Rows from block 9 of the image encoder of a small model that answers yes/no questions on an image's attributes, named by matrix and row number. Rows with one number belong to one neuron. Each number is 500 + 25 x the weight over its row's rms, rounded and kept within 0 to 999. All counts start at 0. Numbers have three digits each. After the name is the row's rms in percent of the matrix's.
After each neuron's rows are labels from the 100 images, of 14848, where the neuron reaches its highest value: "peak on" is the class under the peak. Only what is clearly more common there than usual is listed. The data: seven-segment displays showing three digits.
# fc1: MLP up (encoder.blocks.9.mlp.fc1.weight, 384x192), inputs 0-191
# fc2: MLP down (encoder.blocks.9.mlp.fc2.weight, 192x384, transposed), outputs 0-191

fc1.350 102:470483536529494485498488543520494454490495532488482489535475449462501467515521540469490550473480460502528505489509504478497528506521497552528497535462466501505489491508510510477469475500462475457544537524491512468532466509496495503515504474507547496541508510509487481511493547528521464517442532499497489492530491496529572509512535503515469511507489517497476491481470474481483488487475526497514463473511487502516517480522517521507501505533516526539490527479500539453518474493514525523498550494532526477530497480507499538479512513487547451564506501531514513489537485512502445530
fc2.350 096:546504514481450508553525502468543516496524479486556487492603517493498474473445498482493484495537483476495497509487514512481489495489540492523507514484532524501517495507447495479470516503495508511464478541490481497493484523530514518504502502478468473493524458487514470518525505527503550464547497527523517538526502466468495441499506469511531465528549500509502552501485535514455516511491507498478515523533529497530508485518459517513505500490505525461474529486515473485468510534477486528474496531468516475518491538525486500517466508508490536493469524465477505530530517521466517495
peak on: screen

fc1.57 112:430492528493520516507556523471545475543553510525474479541485500501517537551461473470512537511475469515515527485501517473493510509456486528508474548491477475471464499481438505499540498451487501502515499486486514479503468520507494526524514501512504490463520472464470482454486499492500485510530493508512532499512499450486484469513568515521521449538501490509532499477516539489534475539480490472527527496532509467462487531514508534474510514514482485528518472505504516517486504519509517513529474488495493475470478494500442518460479499498471483507504463525522452488509483514482490477
fc2.57 097:496503499508481531503447460530501465492472528486536458468511548459474491456497512503484522464482548513509484519500484507486523526508535500468520519471524560524544512519486453485497509507520516483509491508513530502460513512538509515482543480491520510529498521461507511497545505519497519461504470494503478521476502593527500510525472491516473531500493501509484490510522464504504505466496495467437493516480484487499473487503508472462508499478498533480478530490512514503523529486455514481490486462525509524503441494467543478489506519492460536516419490487473488490476519463467513509
peak on: screen

fc1.35 130:525503448518502479526475484557482558496501506463473491477451525499491495504493508496555487539495514506437494496501542540435487476524441524464474506491510541473511498562490458514520500476484494481467512501482503498459507529529502490467535511493521477519520528497523543515501508511499487490502511496461476518534488461465466506497531524526495459477502493450498495514511479520492525520496492491505504527472519480510505454500463453521509520549494505501482528462522549548547509545514486514470513483510503486507484448517505514514496491490482488502472496483510454513509463541501503494
fc2.35 119:469510560560486504505443539514492496469502508505507514505492495506514511518503538503479493472477465518516507536494479515496487492457466485481523488480505463537458486507491471484539539485499521537478499483512542459517477547460434487507554467509489498463529512488489506484497498512513544514545552474504487506496504511459557452493497469515489463490525452493507473506487533499523521460503495503526484517523515492497510452514526522499522516555511501502545527496482547558519500502512512491522540505444510488483481515515502504510516514519509492563507498509457523519517479514489501499
peak on: lit segment

fc1.65 100:485524470480468481516503535515479511539513484442479521515489492495497480511500488512492489517492500537470502466507474473440498491487480488531492445491496520489487518526480465497467512571505485550501512530490458543468481493498564538505467472487509525520523485456490528480505492467467497512444443533529479489503500487537482502501477534542517529500477514492511502464507510535474510507498479476478513496499490490482523521526467548515518516521500477452521458488510462484494499472465485500507499532501475475519511454483464527500498454478512493513446527508526496489510492464477566480
fc2.65 093:501487521447514501489517498475503520476476469490478474526549529521477523498496513529490502521478438451482488476542492491524506541536477509481512492496482499508527475451485517454499493494475511491511509553466470479542545493455465467472491479493481482513511502538491483487520497495513478506490500493525538488506501470493500448479471440462470535480525507486450496503505452487460517453501514504541475471481523482475513485455530500497498475482509531489481542511498492471519515529517520508513484516473516485475474555483500426473539501502462522476518481500518519500480460500524458506
peak on: screen

fc1.357 120:496494488509492509476500504531526554470492531530507541458462525546552511517514501474504533516543481501501496493500529482509492510514545520499497511482504491487491461502524433523497548519524481501495553459480435514478505534503495504544534485489520502497466485533520507485484511492511487523538515511502474453473483486483516510525501502528535501510516437544524520460510496438519479495509504505528504467494478489479526495506512476474481499439467480486506524436479537486501472506459485526517460517524470485492490489518505520519546513510528475517550516518500523548473471476501505515
fc2.357 115:509525511468499513575482513505543482503499516500468501505487449496479507498528512494527563464544510490474514507504478577539487474510489456498516525502548452512502524516499521442492463502464512479489494492495510509529516465490477520440466518495516487522488525516456513500495461539504513467471507504507495467532510532471484500496496480441537446492533514476487498517524485530517506502507446472458511495499466500500451475489491526495472508481528490509522521492461491542473529516496489492474484502523521502484506492517473509496492492506491561458472533468483467482500503476534492477
peak on: screen

fc1.367 103:514460493484478465467501504505510473514490534502507477517540499491503500482498532524510470465506473492497518459488510459527494498573523483532499506462493490491493506523505525489478508473532496498462495506528501492479494490480498493501475485494517520577466541441470530516524482508520484480475518455469471519489499482501551480533523486472501469517487502501505467541493534557495539519458490488518470460479450502509512499524498484469488495445530512554472487514493509568502499467492479512502521489522495445498528533468485509535502537480506522534530482439480478498503481482537473501
fc2.367 110:503500490496475489487508524470537545470512515463510484525516502474453486536509473500465541504500465511533490491517521500512536491494515515509501476548499498527456509510482484481477483536448465491506503505506504484517509511499512502547505500503509524534497531503539478543496531510501543520501466531520508514532479509421460498541469511517500531531460534496516470521482508459518505539537492508507520463506482487489468530482512503524522510495471495482494490511505478481509447494556531494501491473546541530557521542493570510516489456515485486448512509528519531485480526497458506470
peak on: lit segment

fc1.269 090:483497498478523484508471432475515522467533505502501486461485473477534462487530509478496453495550518505476491507505513540499533496535473546499514531511500498510495480532505530510520537505484503530510506529489532473448489506510514518488537481514505522458481507523507533469480491497505463528518515502518496491498454504454479499527497528481492488496494500488488501550531469475519482458495525494444459524492490492527521502536499554488515478505465513471552540452532467523511450490485506463518470497507536508490505529506461474512524504507499529493493535456543531473530474566491540512
fc2.269 107:509498506504541508506503561530514502504487506491516470526525455515504519521479492510489521516511548483500515512541502517504507487496488500518465519561485480472527511463538450547474485504470506466481509452461482572496504476505464484527493508480491468492503501493494490549514517500469513487472503453506489496522513458547522495534497453496507500507515548510478492491482488508477482498503491504531515503521505537497471495444507416455493537554485508488519456508481498514520533511554482546481521498527513489523492501495495572521492481504490504542498501521452498502525501469489466510
peak on: screen

fc1.128 091:493504510490488498471528527480514524501484530477514428516498525514518500539534473504513497506493443521467531550480535477505487516545474477476504483478490520444494475502501515515473488462481524505540448490509539468501462525516520485504541498447547510506497524511520519527493509517499518458539517507483461463457545496521502493474537511541520494513513519482495521523504469513504542503527497452522505531514463512543497507483500492473514467551440452520498511482540491530484495457508503515497507466510479505485489534465541497486536534471470492517546532501500502487497501500517500474
fc2.128 103:498528504507525521542510524503445463504511477507496515519509464449489530501471458525489495467488531515497462470520473503514536520456540521544520500550524482453492504499477471538474501521524474519473521483510536544513490519490486545518497475540468515456507471502481533479481480517535504500472509497523532518517442516526504506524516512492504487520461496512501493466483536492529498540453490534485529475508533507476472517540506481495521526471546528461522515533487508480536498509500483497486499538502502509512540481527488509502453474560496449471452473505472494465483501476506492512
peak on: surround

fc1.179 104:475515494537468493490497513528502534472516551496467551530498491466520487504499478487504540488500481517475443508493508565522510479495468500525487518503526513544497509511527450488484510524522534526462518483520511506554538498516501529506481471510498491516503516503545427503526482494525524517494509502463405467509493473473493476521519472496508500531549504479504457477490515496499486469460455516547491479469461457457454473468495489467513497512495503489481470476512517474518539473507479483493509467527515472480512467507494493527518493497486502508538489512513479507499458523504542491
fc2.179 110:485453495462504488474470491468525478518496491498525531485451499499533507529478535512515507540521511473502555549504504540522470505535499472524516484460461508527471507520484529465504498485483468465521516519498483554517495472516505507475512505502529501547485528502482528503471524472532469501486522539523501491491499528440514511503519496513498460533491548505466574528481501478537527555518480514476449520502454495520531501520489487544492494459521543499488505484477488533491491528500543510501504499451513548510474540492508470506505482509535537511474479467492505494478487506465497490
peak on: screen

fc1.32 097:474486512499500525499494508523529418456500478478522497484537502492476536522503494512476469478479487497493493479491510489460502507528466516521441510499497473511462478565462496529530482486496496494479512461480499493478512504483564498491499490491506532542492504477524504487494534513534469499490515501516514460511524513539500500527536486498508520499542519489533479488514499474468521534476477452490507511480454508500570483485534503542498477537493508489476468499510560479537488473542508503466528532525542486496465499518499501509518478536520478531463519555476518519520501478488470434
fc2.32 096:502467520486441517531507462467508545502505507497515497531514494477518471505501503499530532509472499480545494464532495480495506497507535542509463455493514567495552518469492492512465571463505499478508495507526491507490484497485456481468502494521506495501483514506520501497539509479518535478520510475525476484496500549466495479457490495493483457529508496465490525508494473471471503491511445523509531548498562471508519469492483498489491517472487497506530456495519475559453517516483525517516504519474518480515496484486540506496422475465494544522476470494499498470469488530498537480
peak on: screen

fc1.183 108:510540521496522490515540512466531512518510496448440524504481517468491494502487449494525456501504512506481516520508484538515463523441494520511498477537479547466544502482458511537485509547504490483475529511529548503487498480475513512534514473498519511507472533478473491513492486510503492515496525548433513464489557472487519490491475501502516485500509521470530505537491530487467467494533543465524470519493516497516520542484527457501494473488451502498473460507495514492478504503488490467491449517507471460479467470561506516505539469521538502488499530524473490499512509506469491470
fc2.183 102:520496477529551493504575496522524486484485514538522510503525497519475492469507469512516518494528498485502501464474520436458496510439471493492521524502487470533476525485505508478523482455519521467519473552501492500470535478492506499503549528497539554468473494542518505520516529496492489518496510467506508477476529540509523507490479490502489516529502509457520513550504482526494480485492532440500506464528546510518451465518578532467507490500497519510531502517470511490501522499527466484468509535513504520513541486523484521469453516478448496522509513476508481470491494476508493513
peak on: screen

fc1.328 084:487512452515460523488504486518462495490488515521505513480502475495486492502499498511490493531514500528496480491501451483527517494522466518510470538510479543495470496525459503515464483461520499488506491491543506482480516481454457500565490460507496515491504509524456516460528512500478482488497529536481491485546512463492520470436500526520492520469511518512498467539524509557473520491467432490484460528486477463510499478479502525482485487481488496556535486490528479479462513487549520513474525521456512466440461501484491514482490529567487528507479549488477511482491491496519476477
fc2.328 089:471496503503541477479517505483541536487529497521458487507546552489487502508528471488523508501536535482497514499511525485476467519474526489511498464463483489513542523471543510526487477517494475493487532511471521506464495489538519482470487507463512486471500489491528502516499455497486468545515459498506549487492518499466489521526491500457479461520480478519516477484518521492513505532489526485521554523490530522522520526515491455459533529518464476496482508494472529523532456478460471462552465492534524511558544503514507512505458472469522492527527494498529495497472538531497507561
peak on: lit segment

fc1.312 094:459470462497467499503498535489469511470518508502490465513526484510496466478487522487507453490461491492485504427478477512559506493509518500520484478559510511483498468442526575517521517515498525470481514484489496508476467519468487518501561510496513518540493553493487476514520485499510572495516493502490527522494491468501511484470513464509518511500503528484498478493505481483460455473535519520470515495502503513501474465509521474490509519512533547457485494474461459472469478483494451532472517492478516548504528517524520507455472477511475475509523524500469507459494551503497497488
fc2.312 104:524579493491520517474477476472526487480511513486505509512538490489508521479499511504526522489532449521519484541520525466420504462468527477468506521496547526462519513517476503507567502483510490520485482511492476488538492491511537532474470501545514489523496516529492486443511491490503483473459494493490464467469514477475480501530507480522482511449528523479494454531521463488501498531490480536517486514489511525516516502514512458504464477542493469527503477526517514493503515458543501479518460524509505499480519500467485569549503479484510474544485485502519505520522536467489493498
peak on: screen

fc1.90 111:529501505505548509506520507517504504473484479461485510478479520499498503510520511530516484532491402468523496492508523512487498484489443497539508461507478514521493509518565512496479519507478466479499510493493490483510471517559504501521529492451495501532497538535539472515491517496477521511495484515474513512501523486491526488487517518483496455530491492470513463486453470475503493509509497507425461522452511513490482516504494509518454468470511433503461503470542517540470507478540483543484516500526491488529472532484522496463508573545494506459476492520505517513511482513484497520
fc2.90 117:502526488467509507516482446509504537521528492490500470511508436484490518511462422526443515481502506505483479492506469479510509548456526491488458476489548478459525491492466481500509472479513510529500513480476556506543496517474502524469437494519516465474480486482506517465515487479533506433512502484491480483518482494514491516495511461512505540466495530531466500516545491474528507469492487522532515491514476508497507472502469492489511492512501500489526492516498522480519500517437499482513501515450469497500525500553461474510507501506505495490556492505506505485459423507518542490
peak on: surround

fc1.341 082:526514445512469528462528522438504464499482523502521507504486548492489459532524505452489503497496486461492541508465452532503503505541487510518500505484498492486477482508505502515480461488504497495549481466565502480483536498532511491548510451470484528452513482438478494495471485528499479537503489469559493503536504495468527450461520509508500496468488473549509521500490523496482492534525463532504511482481496484518474499479487532494477522563521486512482492514534525518460487500497484463542493487514473500547493496525492510505501475505455548476511508498520492484513483516478466468
fc2.341 100:522497549433496468505485472551478515521509502515517504493462513494486496468456529507495494446450497550526502509518518470455502521468446511488490529495464523530488506546497515504467525508473467535500507537518521494519454509485485492502513492485519509503479540500514468470540476471509472476479502526474499520472496511492499546497498508538461492484533511510455497480547472500519480494511510503464518497480486538483520464540488528492511476490457479503496476467487467522517511463500540509464518532478505489469495541478536505478511537450550447507505529534515472469512491486511499530
peak on: screen

fc1.365 103:502451489480494458517512481470452495537491490503513469510490505505472548518485493510515493473495479524467525509481518525531493525586508547479509441537491527484499519510530487487523484508488505489533549484546537485467476500531506486510532489537484491549487478435453504505521526494527490472503493513478497485504502537535529541529516493484516499505513505517515465464480507468473514502482496478494499485480492495488503510535482443526512448479490473540458476517551517470516503464480475462472483487496469513465485498502538499466500507543482506525544480536514477517520510513469517519
fc2.365 105:508508458497484559490487511483550489489489515516510450545498474538501464470500484517471495522499480503522456508504521521498479542482512450513507475491508519505489470509503495523468481553480490552496473526466543495481526508504511533504507518475454535524519521517499548471504494502456513500514473508509513489506502482549470458493514475533465488500450518517490517516491501549517506464498515476500481507525523522486459487472498518479484527455550503507504483515449492524508534464531497547492475519526529526467526482530495506520540464512479465471477466457448512472472470486536484498
peak on: surround

fc1.54 117:524502495480496494535493549530527493476472497545514515511488489491488484519499500466485489533481522527479506518507537535498490489499472490487496535492499528499530503556519446479498489475473462490473498477478564490503475481491476540510503496460494488517497465538501515466515498471496475521529512465542503544529439501512494521493520528460500496498530545541440465514501501440478557506505539552470532495501494545468512475475475484475509483494479490498498499494494476503470464503486514449547533512485503496492503463443528470531461502503516499505479510489487481502531525512445488477
fc2.54 125:519501480480503494486489484476593540498512459492498474484508489488523492477504542499484522504524457512534513543521485457503488473532520480485504498507494508547536509479472546468519564504513523498492474474496497508515549509488521466486420510534521522531532476464501441459511503488496473493492484532461495482501505463491549496504492494498522511490507519500474527520486499502528446489488456506480456491507531491499524514505516525533430520470530542523500484513493495532471487512497506509467482533504502548487472496533439521526494496502510521485521496511494502540505494484519529489
peak on: surround